config = dict(
    dataset='drawings of small networks of dots and links',
    cond_dim=256,
    pixel_unshuffle=2,
    widths=[64, 64, 128],
    blocks_per_level=3,
    attention=True,
    residual_init='none',
    muon_scale='original',
    learning_rate=0.018,
    momentum=0.9,
    orthogonalizer='newton_schulz_5',
    ema_decay=0.99,
)
Rows from block 3, named by matrix and row number. Rows with one number belong to one channel. Each number is 200 + 40 x the weight over its row's rms, rounded and kept within 0 to 999. All counts start at 0. After the name is the row's rms in percent of the matrix's.
# convs0: first 3x3 conv (model.enc.1.0.convs.0.weight, 64x64x3x3), inputs 0-12, a 3x3 kernel for each
# convs1: second 3x3 conv (model.enc.1.0.convs.1.weight, 64x64x3x3, transposed), outputs 0-12, a 3x3 kernel for each
convs0.0,118,200,200,200,200,200,200,200,200,200,199,200,200,199,200,200,200,200,200,200,200,199,200,200,122,131,0,0,200,200,200,200,200,200,200,200,200,200,200,200,200,200,200,200,200,200,200,200,200,200,200,200,200,200,200,200,200,200,200,200,200,200,200,200,199,199,200,200,200,200,200,200,200,200,200,200,200,200,200,200,200,200,200,200,200,200,200,200,200,200,200,142,177,200,198,199,200,200,200,200,200,200,200,200,200,200,200,200,200,200,200,200,200,200,200,200,200,200
convs0.2,140,200,200,200,200,200,200,200,200,200,200,200,202,200,200,200,200,200,200,207,305,200,208,200,200,220,202,200,200,200,200,200,200,200,200,200,200,200,200,200,200,200,200,200,200,200,200,200,200,200,200,200,200,200,200,200,200,200,200,200,200,200,200,200,200,200,200,200,200,200,200,200,200,200,200,200,200,200,200,200,200,200,200,200,200,200,200,200,200,200,200,200,201,201,200,200,201,200,200,201,200,200,200,200,200,200,200,200,200,200,200,200,200,200,200,200,200,200
convs0.6,067,200,200,200,200,200,200,200,200,200,200,200,200,200,200,200,200,200,200,198,199,0,201,200,199,201,201,201,200,200,200,200,200,200,200,200,200,200,200,200,200,200,200,200,200,200,200,200,200,200,200,200,200,200,200,200,200,200,200,200,200,200,200,200,200,200,201,200,200,200,200,200,200,200,200,200,200,200,200,200,200,200,200,200,200,200,200,200,200,200,200,200,198,201,200,200,210,197,200,201,200,201,202,200,200,201,200,200,200,200,200,200,200,200,200,200,200,200
convs0.9,267,200,200,200,200,200,200,200,200,200,200,200,200,200,200,200,200,200,200,200,200,202,200,200,200,202,200,200,200,200,200,200,200,200,200,200,200,200,200,200,200,200,200,200,200,200,200,200,200,200,200,200,200,200,200,200,200,200,200,200,200,200,200,200,200,200,200,200,200,200,200,200,200,200,200,200,200,200,200,200,200,200,200,200,200,200,200,200,200,200,200,199,200,203,200,200,202,200,200,201,200,200,200,200,200,200,200,200,200,200,200,200,200,200,200,200,200,200
convs0.14,125,200,200,200,200,200,200,200,200,200,200,200,200,200,201,200,201,200,200,200,199,199,205,0,200,202,840,0,200,200,200,200,200,200,200,200,200,200,200,200,200,200,200,200,200,200,200,200,200,200,200,200,200,200,200,200,200,200,200,200,200,200,200,200,200,200,200,200,200,200,200,200,200,200,200,200,200,200,200,200,200,200,200,200,200,200,200,200,200,200,200,200,200,200,200,200,200,200,200,200,200,200,200,200,200,200,200,200,200,200,200,200,200,200,200,200,200,200
convs0.18,228,200,200,200,200,200,200,200,200,200,202,200,200,200,200,200,200,200,200,212,200,200,200,88,200,204,89,200,200,200,200,200,200,200,200,200,200,200,200,200,200,200,200,200,200,200,200,200,200,200,200,200,200,200,200,200,200,200,200,200,200,200,200,200,200,200,200,200,200,200,200,200,200,200,200,200,200,200,200,200,200,200,200,200,200,200,200,200,200,200,200,200,200,200,200,200,200,200,200,200,200,200,200,200,200,200,199,200,200,200,200,200,200,200,200,200,200,200
convs0.27,156,200,200,200,200,200,200,200,200,200,200,200,200,200,201,200,200,200,200,191,192,192,200,200,200,189,200,200,200,200,200,200,200,200,200,200,200,200,200,200,200,200,200,200,200,200,200,200,200,200,200,200,200,200,200,200,200,200,200,200,200,200,200,200,200,200,200,200,200,200,200,200,200,200,200,200,200,200,200,200,200,200,200,200,200,200,200,200,200,200,200,200,200,200,200,202,200,200,200,200,200,200,200,200,200,200,200,200,200,200,200,200,200,200,200,200,200,200
convs0.28,089,200,200,200,200,200,200,200,200,200,200,200,200,200,198,200,200,200,196,211,200,200,203,198,795,199,200,0,200,200,200,200,200,200,200,200,200,200,200,200,200,200,200,200,200,200,200,200,200,200,200,200,200,200,200,200,200,200,200,200,200,200,200,200,200,200,200,200,200,200,200,200,200,200,200,200,200,200,200,200,200,200,200,200,200,200,200,200,200,200,200,200,200,200,200,200,200,200,200,200,200,200,200,200,200,200,200,200,200,200,200,200,200,200,200,200,200,200
convs0.29,037,200,200,200,200,200,200,200,200,200,201,199,200,200,201,200,199,199,200,239,421,316,493,0,0,351,0,0,200,200,200,200,200,200,200,200,200,200,200,200,200,200,200,200,200,200,200,200,200,200,200,200,200,200,200,200,200,200,200,200,200,200,200,200,200,200,200,200,200,200,200,200,200,200,200,200,200,200,200,200,200,200,200,200,200,200,200,200,200,200,200,200,199,200,199,201,199,200,199,200,200,200,200,200,198,201,200,200,209,200,200,200,200,200,200,200,200,200
convs0.32,207,200,200,200,200,200,200,200,200,200,199,200,200,200,200,200,199,200,200,200,200,200,200,200,200,200,200,200,200,200,200,200,200,200,200,200,200,200,200,200,200,200,200,200,200,200,200,200,200,200,200,200,200,200,200,200,200,200,200,200,200,200,200,200,200,200,200,200,200,200,200,200,200,200,200,200,200,200,200,200,200,200,200,200,200,200,200,200,200,200,200,197,200,200,200,200,200,200,200,200,200,200,200,201,204,200,200,200,200,200,200,200,200,200,200,200,200,200
convs0.36,251,200,200,200,200,200,200,200,200,200,198,200,200,200,200,200,200,200,200,202,200,200,200,200,200,200,200,206,200,200,200,200,200,200,200,200,200,200,200,200,200,200,200,200,200,200,200,200,200,200,200,200,200,200,200,200,200,200,200,200,200,200,200,200,200,200,200,200,200,200,200,200,200,200,200,200,200,200,200,200,200,200,200,200,200,200,200,200,200,200,200,201,200,200,200,200,200,200,200,200,200,200,200,200,200,200,200,200,199,200,200,200,200,200,200,200,200,200
convs0.37,109,200,200,200,200,200,200,200,200,200,200,200,200,200,200,200,200,200,721,183,200,199,200,201,200,199,201,200,200,200,200,200,200,200,200,200,200,200,200,200,200,200,200,200,200,200,200,200,200,200,200,200,200,200,200,200,200,200,200,200,200,200,200,200,200,200,200,200,200,200,200,200,200,200,200,200,200,200,200,200,200,200,200,200,200,200,200,200,200,200,200,204,200,200,200,199,199,200,199,700,200,200,200,200,200,200,200,200,200,200,200,200,200,200,200,200,200,200
convs0.39,194,200,200,200,200,200,200,200,200,200,418,223,200,204,200,200,200,200,200,200,200,200,200,200,200,200,200,200,200,200,200,200,200,200,200,200,200,200,200,200,200,200,200,200,200,200,200,200,200,200,200,200,200,200,200,200,200,200,200,200,200,200,200,200,200,200,200,200,200,200,200,200,200,200,200,200,200,200,200,200,200,200,200,200,200,200,200,200,200,200,200,463,200,200,200,200,200,200,200,200,200,200,200,200,906,200,200,200,200,200,200,200,200,200,200,200,200,200
convs0.46,332,200,200,200,200,200,200,200,200,200,200,200,200,200,200,200,200,200,200,232,200,202,200,203,200,201,200,202,200,200,200,200,200,200,200,200,200,200,200,200,200,200,200,200,200,200,200,200,200,200,200,200,200,200,200,200,200,200,200,200,200,200,200,200,200,200,200,200,966,200,200,200,200,200,200,200,200,200,200,200,200,200,200,200,200,200,200,200,200,200,200,200,200,200,203,200,200,200,200,200,200,200,200,200,200,200,200,200,200,200,200,200,200,200,200,200,200,200
convs0.49,094,200,200,200,200,200,200,200,200,200,200,200,200,200,200,200,196,200,200,201,200,200,200,200,200,199,201,200,200,200,200,200,200,200,200,200,200,200,200,200,200,200,200,200,200,200,200,200,200,200,200,200,200,200,200,200,200,200,200,200,200,200,200,200,200,200,200,200,200,200,200,200,200,200,200,200,200,200,200,200,200,200,200,200,200,200,200,200,200,200,200,200,200,200,200,200,200,141,200,200,200,200,200,200,200,200,200,200,200,200,200,200,200,200,200,200,200,200
convs0.50,097,200,200,200,200,200,200,200,200,200,200,200,200,200,200,200,200,200,200,213,202,199,199,200,0,202,232,199,200,200,200,200,200,200,200,200,200,200,200,200,200,200,200,200,200,200,200,200,200,200,200,200,200,200,200,200,200,200,200,200,200,200,200,200,200,200,200,200,200,200,200,200,200,200,200,200,200,200,200,200,200,200,200,200,200,200,200,200,200,200,200,201,200,200,200,200,200,201,200,200,200,200,200,200,200,200,200,200,200,200,200,200,200,200,200,200,200,200
convs0.52,039,200,200,200,200,200,200,200,200,200,174,200,201,200,200,200,200,201,201,202,684,198,515,937,174,139,164,199,200,200,200,200,200,200,200,200,200,200,200,200,200,200,200,200,200,200,200,200,200,200,200,200,200,200,200,200,200,200,200,200,200,200,200,200,200,200,200,200,200,200,200,200,200,200,200,200,200,200,200,200,200,200,200,200,200,200,200,200,200,200,200,244,199,201,200,199,200,201,200,200,201,198,200,200,197,200,200,200,200,200,200,200,200,200,200,200,200,200
convs0.57,103,200,200,200,200,200,200,200,200,200,200,188,199,200,200,200,200,200,200,200,201,200,201,161,999,202,200,202,200,200,200,200,200,200,200,200,200,200,200,200,200,200,200,200,200,200,200,200,200,200,200,200,200,200,200,200,200,200,200,200,200,200,200,200,200,200,200,200,200,200,200,200,200,200,200,200,200,200,200,200,200,200,200,200,200,200,200,200,200,200,200,200,199,200,200,199,200,200,200,199,200,200,200,200,200,200,200,200,200,200,200,200,200,200,200,200,200,200
convs1.0,260,200,215,200,202,999,217,199,210,200,200,200,200,200,200,200,200,201,200,200,200,200,200,200,200,200,200,200,200,200,200,201,200,200,200,200,200,200,200,200,204,203,202,200,201,199,204,201,201,200,200,199,202,200,200,200,200,200,200,200,200,200,201,201,200,200,194,200,200,200,200,201,200,200,200,200,200,200,200,200,200,197,186,200,189,200,200,195,200,200,200,200,200,200,200,200,200,200,200,200,200,200,200,200,200,200,200,200,201,200,200,200,200,200,200,200,200,200
convs1.2,205,75,200,200,45,200,200,0,218,203,200,200,200,200,200,200,200,200,200,277,200,200,207,201,200,200,200,199,200,200,200,199,200,200,200,200,200,199,200,199,200,200,200,200,200,200,200,200,200,200,200,200,200,200,200,200,200,200,200,200,200,200,200,200,200,200,200,200,198,200,200,200,200,199,199,200,189,200,200,200,200,200,200,200,200,173,200,200,200,199,200,200,200,200,200,200,200,200,200,200,200,200,200,200,200,200,200,200,200,200,200,200,200,200,200,200,200,200
convs1.6,408,200,200,200,0,200,200,200,999,202,200,200,200,200,200,200,200,200,200,200,200,200,203,201,200,200,200,200,200,200,201,200,200,200,200,200,200,200,200,200,200,200,200,200,200,200,200,200,200,200,200,200,199,200,200,200,200,200,199,200,200,200,200,200,200,200,200,200,200,200,200,200,200,200,200,199,200,199,200,200,200,200,201,200,200,200,200,200,200,200,199,200,200,200,200,200,200,200,200,200,199,200,200,200,200,200,200,200,200,200,200,200,200,200,200,200,200,200
convs1.9,172,193,200,200,199,202,200,196,200,201,200,200,199,200,200,200,200,200,200,189,200,200,199,200,200,200,200,200,207,265,200,200,207,201,200,197,200,200,200,168,200,200,200,200,200,200,201,200,200,203,201,201,190,201,200,201,197,200,200,193,200,195,200,198,200,202,200,157,200,199,195,200,202,199,200,200,199,201,199,179,200,200,200,285,193,345,201,200,207,199,200,201,205,200,199,201,200,198,200,200,201,199,199,200,198,199,200,200,200,215,200,200,200,214,200,213,211,200
convs1.14,122,200,205,199,205,200,0,200,200,202,201,200,200,194,202,200,202,193,200,221,205,201,204,162,200,200,198,198,200,239,200,191,201,197,206,203,160,197,180,200,199,200,223,200,200,199,200,197,200,200,200,199,201,201,200,201,200,200,200,199,200,237,200,118,200,196,203,198,199,168,198,211,206,202,198,204,201,199,208,198,230,199,201,199,210,196,200,199,215,197,198,200,201,192,200,201,198,199,201,200,200,200,200,201,200,200,200,200,201,208,310,205,203,133,381,196,188,198
convs1.18,071,202,207,200,192,201,181,195,214,0,201,199,200,201,200,200,202,200,203,194,199,200,200,186,202,204,203,198,192,184,204,200,199,255,296,216,149,199,200,197,201,201,49,201,201,220,202,209,199,197,199,201,194,195,190,193,209,262,150,194,195,201,200,223,208,193,187,152,139,193,198,207,208,201,202,200,207,200,199,200,199,200,192,198,204,199,221,199,191,291,172,203,204,204,203,202,201,202,211,201,200,200,200,199,200,193,202,203,200,205,196,199,189,198,205,182,200,184
convs1.27,128,200,200,200,200,200,200,200,200,200,200,200,200,200,200,200,200,200,200,200,200,200,200,200,200,200,200,200,200,200,200,200,200,200,200,200,200,200,200,200,200,200,200,200,200,200,200,200,200,200,200,200,200,200,200,200,200,200,200,200,200,200,200,200,200,200,200,200,200,200,200,200,200,200,200,200,200,200,200,200,200,200,200,200,200,200,200,200,200,200,200,200,200,200,200,200,200,200,200,200,200,200,200,200,200,200,200,200,200,200,200,200,200,200,200,200,200,200
convs1.28,142,235,201,198,200,199,125,200,97,199,207,201,206,200,200,200,200,200,200,199,199,200,192,176,195,200,204,191,200,200,200,200,200,199,202,201,199,199,200,200,200,193,199,199,201,203,202,198,200,191,197,199,199,199,200,200,202,201,200,199,200,195,197,199,201,160,207,207,212,188,200,201,199,200,200,200,198,201,199,200,200,200,200,200,200,200,200,200,203,199,200,199,199,197,200,200,200,199,198,200,200,200,200,202,200,200,200,200,200,201,201,201,199,200,200,201,195,424
convs1.29,116,526,203,200,208,200,200,203,200,200,200,200,200,200,192,200,200,200,200,233,201,200,200,202,200,199,200,200,200,200,213,200,200,202,200,202,201,200,200,200,200,200,200,200,200,200,200,202,200,201,200,200,200,200,200,200,199,198,201,204,200,200,198,199,200,200,200,200,200,200,202,200,200,200,200,200,200,200,200,200,201,200,200,200,200,200,200,200,201,200,200,200,200,200,199,200,200,200,200,200,202,203,200,201,200,200,200,200,200,199,200,200,200,200,199,200,200,199
convs1.32,161,200,200,200,200,199,200,200,200,200,200,200,200,200,200,200,200,200,200,200,200,200,200,200,200,200,200,200,200,200,200,200,200,200,200,200,200,200,200,200,200,200,200,200,200,200,200,200,200,200,200,200,200,200,200,200,200,200,200,200,200,200,200,200,200,200,200,200,200,200,200,200,200,200,200,200,200,200,200,200,200,200,200,200,200,200,200,200,200,200,200,200,200,200,200,200,200,200,200,200,200,200,200,200,200,200,200,200,200,200,200,200,200,200,200,200,200,200
convs1.36,188,206,222,200,214,198,200,196,199,203,200,200,200,199,200,200,199,200,199,188,200,200,200,217,200,199,201,200,201,312,201,256,359,207,199,254,193,200,200,198,199,208,217,196,200,200,200,197,195,192,204,200,199,200,200,215,200,200,203,201,200,200,202,215,200,199,202,199,198,199,200,202,200,198,200,206,200,222,207,178,199,200,311,199,200,201,200,200,200,105,332,200,199,199,200,187,200,200,200,200,200,202,200,200,206,201,200,200,200,199,197,200,190,198,200,200,200,240
convs1.37,110,197,200,200,148,203,204,196,269,229,181,200,199,199,199,199,191,196,199,194,204,200,200,201,200,198,202,200,0,157,192,176,196,198,200,199,203,237,201,199,203,199,200,202,200,200,0,202,200,201,200,199,196,200,200,200,227,189,191,181,178,153,196,145,209,200,199,200,200,202,200,198,201,211,200,199,181,199,197,199,161,197,0,55,201,200,200,197,200,200,200,198,204,200,200,202,200,200,198,200,198,203,200,200,202,199,198,200,200,202,199,201,198,201,201,199,210,204
convs1.39,189,199,200,200,200,205,200,200,200,193,200,200,200,200,198,200,200,200,201,199,200,201,200,189,200,199,199,200,202,200,169,201,0,216,136,391,214,201,200,143,200,9,201,125,199,421,201,235,200,213,173,209,201,201,223,198,176,146,205,200,203,192,200,200,196,200,199,198,197,189,197,200,200,200,199,200,200,200,200,200,201,200,199,159,198,196,200,91,199,84,270,200,200,203,200,200,215,203,206,222,203,197,199,202,200,193,200,200,192,203,200,202,201,200,200,200,199,200
convs1.46,073,200,199,200,200,200,200,200,200,200,200,200,200,200,200,200,200,200,200,200,199,199,203,200,187,200,167,199,200,207,200,200,226,201,202,231,178,199,200,199,198,200,78,194,200,200,200,200,201,205,201,201,199,200,203,206,62,200,205,200,197,196,138,187,201,201,196,200,154,276,201,202,134,200,198,200,199,200,200,200,200,199,200,195,252,201,203,200,200,206,204,200,200,200,200,200,199,200,200,199,200,200,200,200,201,200,199,200,200,209,200,202,298,150,509,199,0,214
convs1.49,288,198,198,200,201,200,202,199,199,200,200,200,226,200,200,200,200,200,200,201,200,198,200,200,195,200,195,197,200,200,200,198,200,200,200,200,198,200,198,201,193,200,141,200,199,194,201,200,223,200,200,200,200,200,205,200,200,200,199,187,193,163,198,175,199,200,200,199,200,200,199,200,203,200,202,197,200,200,208,200,200,196,197,201,200,197,200,208,201,200,201,199,200,200,198,199,200,200,200,197,200,200,200,200,200,200,200,200,204,200,200,201,200,201,200,200,200,205
convs1.50,193,259,200,200,208,200,200,200,186,189,199,200,200,200,200,200,200,201,200,202,200,200,200,199,200,200,199,200,200,200,200,219,200,200,200,201,200,202,200,204,203,200,200,200,200,202,200,200,195,200,206,200,200,200,191,200,200,201,204,200,200,200,200,204,199,198,200,200,128,201,199,199,200,200,200,200,200,200,208,202,205,263,200,200,200,200,233,200,210,202,200,200,200,200,199,199,201,200,200,200,201,200,200,206,200,200,200,200,199,200,198,200,200,200,199,198,200,200
convs1.52,084,199,200,200,200,200,200,200,200,200,200,200,200,200,200,200,200,200,200,200,200,200,200,200,200,200,200,200,201,200,200,201,200,201,203,202,200,200,200,200,200,200,200,200,200,201,200,200,200,200,200,200,200,200,200,200,200,200,200,200,200,200,200,200,200,200,200,200,201,200,200,200,201,196,199,200,199,199,200,199,200,200,200,200,200,200,201,200,199,200,201,200,200,200,200,200,200,200,200,200,200,200,200,200,200,200,200,200,200,200,200,200,199,200,200,197,200,199
convs1.57,150,199,200,200,202,200,205,200,199,200,200,200,200,200,200,200,200,200,200,191,200,202,200,200,200,199,202,200,200,200,199,166,200,200,200,199,200,200,190,200,197,200,201,200,198,199,200,200,200,200,200,201,213,200,211,200,199,199,200,200,200,200,199,195,201,200,199,200,200,192,200,200,197,200,200,190,199,200,194,200,200,196,200,199,199,201,200,199,196,202,200,198,199,198,203,200,199,200,183,199,199,200,201,203,200,200,200,203,205,199,208,206,195,200,200,200,183,200